From a checkpoint of a small contrastive audio-text model.
Model: 6.97M parameters, encoder arch pvt, encoder norm layernorm, encoder activation gelu, encoder patch size [4, 4], encoder depths [2, 5, 2], text encoder width 256, text encoder layers 10, text encoder norm layernorm, text encoder activation gelu.
Rows from block 3 of the audio encoder of a small contrastive audio-text model, named by matrix and row number. Rows with one number belong to one neuron. Each number is 128 + 24 x the weight over its row's rms, rounded and kept within 0 to 255. All counts start at 0. Numbers have three digits each. After the name is the row's rms in percent of the matrix's.
After each neuron's rows are labels from the 100 clips, of 14848, where the neuron reaches its highest value: "responds to" is what is common among them. Only what is clearly more common there than usual is listed. The data: synthesised imitations of 52 everyday sounds, one a clip.
# fc1: MLP up (encoder.blocks.3.mlp.fc1.weight, 384x96), inputs 0-95
# fc2: MLP down (encoder.blocks.3.mlp.fc2.weight, 96x384, transposed), outputs 0-95

fc1.96 092:093139128101126135108164159113112151110080110153100101172148145127150131140106120077149158143127105101144158110105132116158143125114126154149088096085118112140125100148132150103132127127156115110139178117073110171151101129122109117162101130116154132119154128169169168122141159147092101136
fc2.96 052:118105116084106140140151139136112147121129075153123135104123134134108145136145122160060182148166133171137179136086132148152128151136116067135118099127114135133082135086129125138149122139135130133134081148183107113139142129130133132119102110117108139111162116186157141139101139151097113129
responds to: reverberation; text has "room"; text has "reverberant"

fc1.98 100:130102144126145123127133129112156146126090118102124154135116122087096147099158095110118146057120168087139106109169080111167082113126161129163123162140166161110163125104118139160148114121102131119127121160163102160137155142087077126108110127139126127136095148134164103128128110135138117137
fc2.98 094:172098132090150157139150103131129133179105080140136133088147122131142124135126125125190139130117129138133100155131103122138146139150153143078141110127102111084127126096100109075127099106130130110085167089116135122166096153147111161115145139153072152145142127125127109117168120166138144143
responds to: melody; music

fc1.360 093:124115086148134083117118096112135141085133102107113128144143120099126065127131144121176123181145130122145159099137152127143104158138119170155144126121125101095153147156129098139079167119086108129152153157107115142140141128146111104160074122112140118147135129134175149115165096141095124103
fc2.360 081:142088088109092148134112151118145147114140151152111131110101142094186139088138123101121161136149149108124109097110146109089094146172113137137119126133078137088151150149135110170134094106133157143110144116156115104117126135116113108198133137126144119133100091134093142135098150143151152177
responds to: household; creak; signals

fc1.325 111:142094142137164149174099140141074093093121105096131131170160106143102134117102123106152155106148126154097094123134101129119105136142097128130148122161107110079143132178097150101128127126154137140102138097104106131119160096129145123124124175164136157124133078156145148134113099088139168127
fc2.325 121:121135119110178151132153118134186095088113101116133095125116118094094146128127111116141137114134144128139127109112101077111120105155093130113160134081106153113100115147135101131128124136116169086139166165100160171159103126103155130147113117160143130108118190168152106102148153127149140105
responds to: household; clock ticking

fc1.37 130:124133093157127132155144082154113168130118158140125136115126098150152088095111110090111147184144141137095129132150136145106137102122157121107123075154129122109107123154145108110156101103111111165145092104113179140109141089105166143146125122085166092155157114094124093110115111139137111157
fc2.37 139:138154129116138135132139133181115133157135121150160169145166135161121111146140100135156141088131146072127081110103105112126175141137131136134140159119113132111146096118112151134104128113137116126129141164099130092149136121077109116095124149117108103147079133120100172185145102063141107121
responds to: signals; siren

fc1.28 110:163086100129128139113181125128086133133076145140155147129136103145163128086141088100137145164105140132172105128118122113149112139115144116094118130114137135079128125138160108180079132111120105104126141116121135175150147145121130112114149100146129136078080119160151143135170135144162156105
fc2.28 096:110079124150109115112134095103124167120128108116107154120143165103134107108127148141151139100146137108141155148089138122157126111107175123135099134135109097136096131173151095133116147163134130132133162171110144142139117084195104079146103150116106158124179157120107084151123159100117128133
responds to: household

fc1.150 108:162123117125145165159121175144117127111130147125192155106108125089103144148156128124159130126152120140114137110109118193093130139143114124097111103106108127094135140153103133090105139106126141148157157132130077122140107143146146102123078156135150129097116060086155118111137096108159121130
fc2.150 154:091121143131158169132146110143151124114125095129152092137124095139128123155131116116086122110138154133132138137138120055099113112159101074114140136071141146123124149110118134122103131164137146141143187171155165172160106132133150147152107097157114113107085152134134106081153144120126133122
responds to: household; hammering

fc1.218 144:099142117124148109160107147126127138101156116113159109111112106143116126126103111109096131179098121123159106081126178129130148124137108113122116149189135142124177114110146113098149158115126073158116083129169158114118089173145153128126135139127128189104109100125125154153120146173129118114
fc2.218 162:084135096102102146150109113121148147136129146115146149162144135111118113126098144108128140098067169149122144103113120167150139153166127110073147112088152098122143106146119130151139150095149112140153134085117135140123123130130120088099189116174121109116115138134146137190162149120097154106
responds to: siren; signals; meowing

fc1.303 091:160138112104082118126124133125159100084141154142166138127142107131112140115126096147124163127119091164140089115125165174116085146128150131160117085129121168123169120077103162110159108156139097176162110147150127115150147151142097144116144090106123127129137133144174122141098130095129158114
fc2.303 089:155122109143177148138113084173137122126141172107124128120111140105110154153142109122135127098185190129105158154124122105089125104142105134125171147119100136149153121130139112141067145108137139108135109112118171131116143153126156113153115119092157138107140086172089085125102099109140139133
responds to: reverberation; text has "room"; text has "reverberant"; thin (high-pass)

fc1.267 087:163140140117102152134134128108109141110159116126207094138134147104138133133119131109141168156136126115112196111143119143137126113140142141133104105132147091103113146113155130082097120134098152122104120117123122093133113078148137097151086109141110125142136127167099160116149204096147123097
fc2.267 034:125146120101137145104144134178142129080138132098123064129107138135141140133118105129116161116116172093115151139116126121098110130187129128092095111147148110135181128125163127099119104076106110123116081136152099114145114155112146098150080109140178153091129105122145129158133132162143131116
responds to: signals; siren

fc1.183 111:134131139127055159096186170107107098099156146115155127096139172145095141147185136156091133138112150109120130138152141152138121104136143135125143102144129108093108133093110135135183168125125115067121150149088117143118130110121126185125122124119093134129141128147139122112127140101105132134
fc2.183 072:143139114127110130136132109140101194105107126109155123110178119112106092105122068132141095145122112120138100149152111131125145132160133148100135143116144145126099121097088098140117123135155163089144107113122156176139145124149109127105121135125179126135181157140074155140160090096158099143
responds to: animals; crickets

fc1.9 117:113138130127101092100119104097160155176144157133125094133121130134129119128130129124114125147137124091139154143170140137138166138111158124155117154108147141172096105078146088180122130138110112147156112146157147139119111136117110137106148043103095124165116153136111120114162148168125102086
fc2.9 134:114142161118159142118148127138200097110143092097128099117146105099148129145121167137087137102116157128149141122100125108091141103126105091119106116095136121114098119130129114140125157136137113125122140200130136140135126091116157137169126085150074168109136154165124140090164143149148103142
responds to: household; clock ticking

fc1.99 098:107119103113100050108117128134133137105139117140128118144129117149087150152121152091144089151139146169133128129123142092118130131136160094117142143161107151089127123120149100142120094099133136161145097153139145117144110057165115107135147132094110122121145105151109166053112128127127164118
fc2.99 071:147084115097122081156159119152133097080104133117151183150121130109167115116150126129145096101136134130144146116098143147101152158139127121109104132058134143141147173084145130167122124095139121108103123085128102109168135115141110134113127112137106116163132103129124153141144159135089120184
responds to: signals; car horn

fc1.347 109:114117117112163111111155112149113099094115152108108144104117098114105093118137136166179106129152116146115146112138141103167192134143124122113131173120143119130122128135095151118147152106124165143147113119158097166107142136125083120175101073124143125115080140113120083162159141135166117162
fc2.347 096:133115139138126138069105096183124115111168098107112140078098132106179136140119144116138096112103129107134136165105143125157152152130140136140102117155144112105118120117142131115161119095089097118106185113111144103086175097148113114129093141169148167150114163113132103130147129159115122145
responds to: signals; siren

fc1.68 083:102180100111150128121086135094123142115139142119163124138119140156067148143120158148115126130156111123112145125103125128159156148117132140182097127125133138136115093114105115160092125130123138119134106128131164115079109177137174108132117100093169100104120090138137189131123136107069130139
fc2.68 065:166140108129126164125132087102151131130105154146164146142163100126120121088101128144146148120160163129134116153123147160151122144094122145105136133145118099122116110114107154094105076134154100156143097120143144069124136156090089125144069108076137090136141148134153118127145141121121151186
responds to: people; animals

fc1.78 097:128135132119159102142115110127127187162145110125114123121130132151146117177080125141102133127124141124092103192118125144099154126120146119122138108109200118134109147173136186154118113060133117127157113122114116131085119121127105137151096093120109108161152109133116112151127123113106157086
fc2.78 123:110101127135122147166133127142108100154126107139117140106106146118126147120160103156147144096100106114126141128127104123113165123169105139161143166131134162137145079123164119112094120163114149120109162099139120109143151113096132111185144112137164122119096076110116168140056134109070123105
responds to: signals; animals; beeping

fc1.143 084:130144149177112145145114160146186102150113130129102166123096112156137120165110136140162143111123135092169136120110121107138125113142114136123136156137150145160156118114119111112126150095118140079113114157116145100068125093109105109186111150166138133168096111148140140156132163093138170154
fc2.143 110:161081121073145105142164134106161110139162113156126120110131112119084191149166118143107083167153145122137124132094157087117117133119132133124107117114128138181170121119138157123160141129115102137086110135131120121093132134159117152082085110125142154099114132156142097159116127125130097133
responds to: reverberation; text has "room"; text has "reverberant"; signals

fc1.261 099:120142167103135110151112123160180140106133107155126079178116155166158131104140103131133144129075107131097134147193097135158125137132111125156145134124108141116085135119115109125098138157129064144132121146142095131088179148158120143123135110155163129092121152103142151120154105132133131109
fc2.261 073:197145124098130117119105127172138127105120109157120098131138121130084116135106145108116135129072091113140141064097133122125140135165104135146181089112147140125135159170115119131148148104100166154139138142182150178112111136145134165147128117174092141133149131136142140129148114108108115127
responds to: melody; music

fc1.264 102:152113107139136137100167078139158146122113103115155169129179151121107162119098127142192157120119128071122116131148136137117091152112155111139146134155139156083105114147114148091131113143179070089161131125127145121114125125116140141123124144089154087150105128147113115139132121166134096124
fc2.264 139:100135093115122106117132103100142132092149146142118143135144161153123081098123131112136147104168146133184141118082117121100143074107097140159165123151165132127130152151136133123136086108103116082121135128103126131142165151120106107127120124175088160134198118153104149121146128148113107164
responds to: signals; creak

fc1.353 102:139130143134169125115113139099125137126126119160101116094137117116119151107079164122162108131094130152125111104119101084171092106141110108177114106130141177193119122147116096120107121179145131123155071108143156103120138136115154154169115116164134142088101131126137106080123123135119139148
fc2.353 063:107139144118124150095125138161165167106101120105096128151133130137090149135159137125101167120130147137113157121097120088153121159075151151122160078177146177143130139115092128126168137136103098106143155091123143156124086173127119139100144111129147168112161128126140129087111086125134120132
responds to: signals; siren

fc1.298 104:137164113130123127131175159183131112120137128134115127147160107109147133103101140121127132084148088129111159110173136151110136150106148087147109148112152153089154150141178109106144130100192127138081145119165116124141131141085081165094151108120132150105108111129117125147156119127083122127
fc2.298 105:142100074104186120086141121097096105108174112136103138121103112144116128141137176156137132149119162143139177159148138154165120090083109119128150110157124106111126141154154134128137116087150131130130141134120109087138087126089098137147096168125127120129110132116157165154155139105120086144
responds to: reverberation; text has "room"; text has "reverberant"; signals

fc1.122 101:083144171137151155148164141080147092117124146145123142148089112117141073098086134137144164124106152146093105121139107113103120125119134119119154148164114092143095125142118181181115157110159124134103161141100166136074126145149126116132080122121108123088133149143099148129134130118132138127
fc2.122 091:122133140125115123089126096110164117133115105130151124151144110179122134112121107147126118132101140109096134129118124083111145141133130163144136145126098128104089088128093126125147123200078148180105110109069139121161122125095127153141153147185134118162150137078108118127161149127158112151
responds to: reverberation; text has "room"; text has "reverberant"

fc1.166 108:105154127125119164129131138105146114083071107133131073121128153143158124111137145104155126140140101088138146096092150113132106122120152124149118169196135141128160123137119139081120130105117142097185111133138107092117084129146094119068142119148149103136118132177123125110141137125089137135
fc2.166 055:158100133151109118120130072119100116148100118109094125121155147102138137149086155097088131101107094127124137149133152095144143148125093119116098117144078137161086124137117076180123115127140133066145174135111133116151138161138137115169140165144123122113095159121139162146131137115158143160
responds to: people; chatter

fc1.345 083:148156141132149126142135123129093104092081160169168108121133114110125101113133090095141084090140104168131085124118119145162085152160103105143145146142139120164137107139151134137104187146116149139107109137140084135095152141104116193123161128147120133131152141129145092153140115155101135138
fc2.345 020:199156162134154147134154116145144114120144115125150070141180129148114140109128135136137142126152154102157113119130159169153083146100143099125108125126181135127168090107140129094108114117107089139095130116128099167108131140084127146099079106157138117130143138130175106133107114104135129123
responds to: siren; crying baby

fc1.343 105:145133134161109118113123113130117156165144110103089153100131117095155108147170134156155103149101169106116152165129124138153108139149163121174124126123149151167092097111111115150103136135115137126125124111106173139092128160097120109095149104139117167100094170142106141127121124156166099065
fc2.343 103:153123133130133161134150090100178089150124055136133115115140183129113145118135099133121110125137147175110150113109162094117179109114109125144110119130118090136152097184122100125130140151117139071116146149112119134127128089145146084156156114099146146105149123115093113142150113135129164135
responds to: household

fc1.295 104:131170148149055099110127100124109135128153097133136165133132165160131144115137127138153108152155111156145174133145128146143126113136172160141121103122137144122101117142093136137151143142130139145119154113076169164128167089157120144167120193138115150116131106082122102139109102095104111131
fc2.295 067:136149167100147142153102132117137134092115133108095110141093151143127127087112129109108138119141130111148143105145134154144103152142151185147134086124147152125136090105096149173181092138111129069150143093157129113104151108101130122147174124114101095116095123100118102136096120119129189133
responds to: animals

fc1.14 081:120091172144176166114160118147135119093128140120134098175161120087171102141126108108113107134115165138097152116111078116149127130121078114140102126119136154154129130139158114112139105161150176111126068118168127122115116113140146120144126082149150137086114089127161141107142130149113108135
fc2.14 032:144127097159159104129162121124117089149151093116113128170106149158072151149140111091128148119164152102096092118125142126169115088124117082130125161061153104157163161124104131114156136156098117106124129135119121117097144119141133138075118121144119084116125153114150137164129167126138134130
responds to: animals; people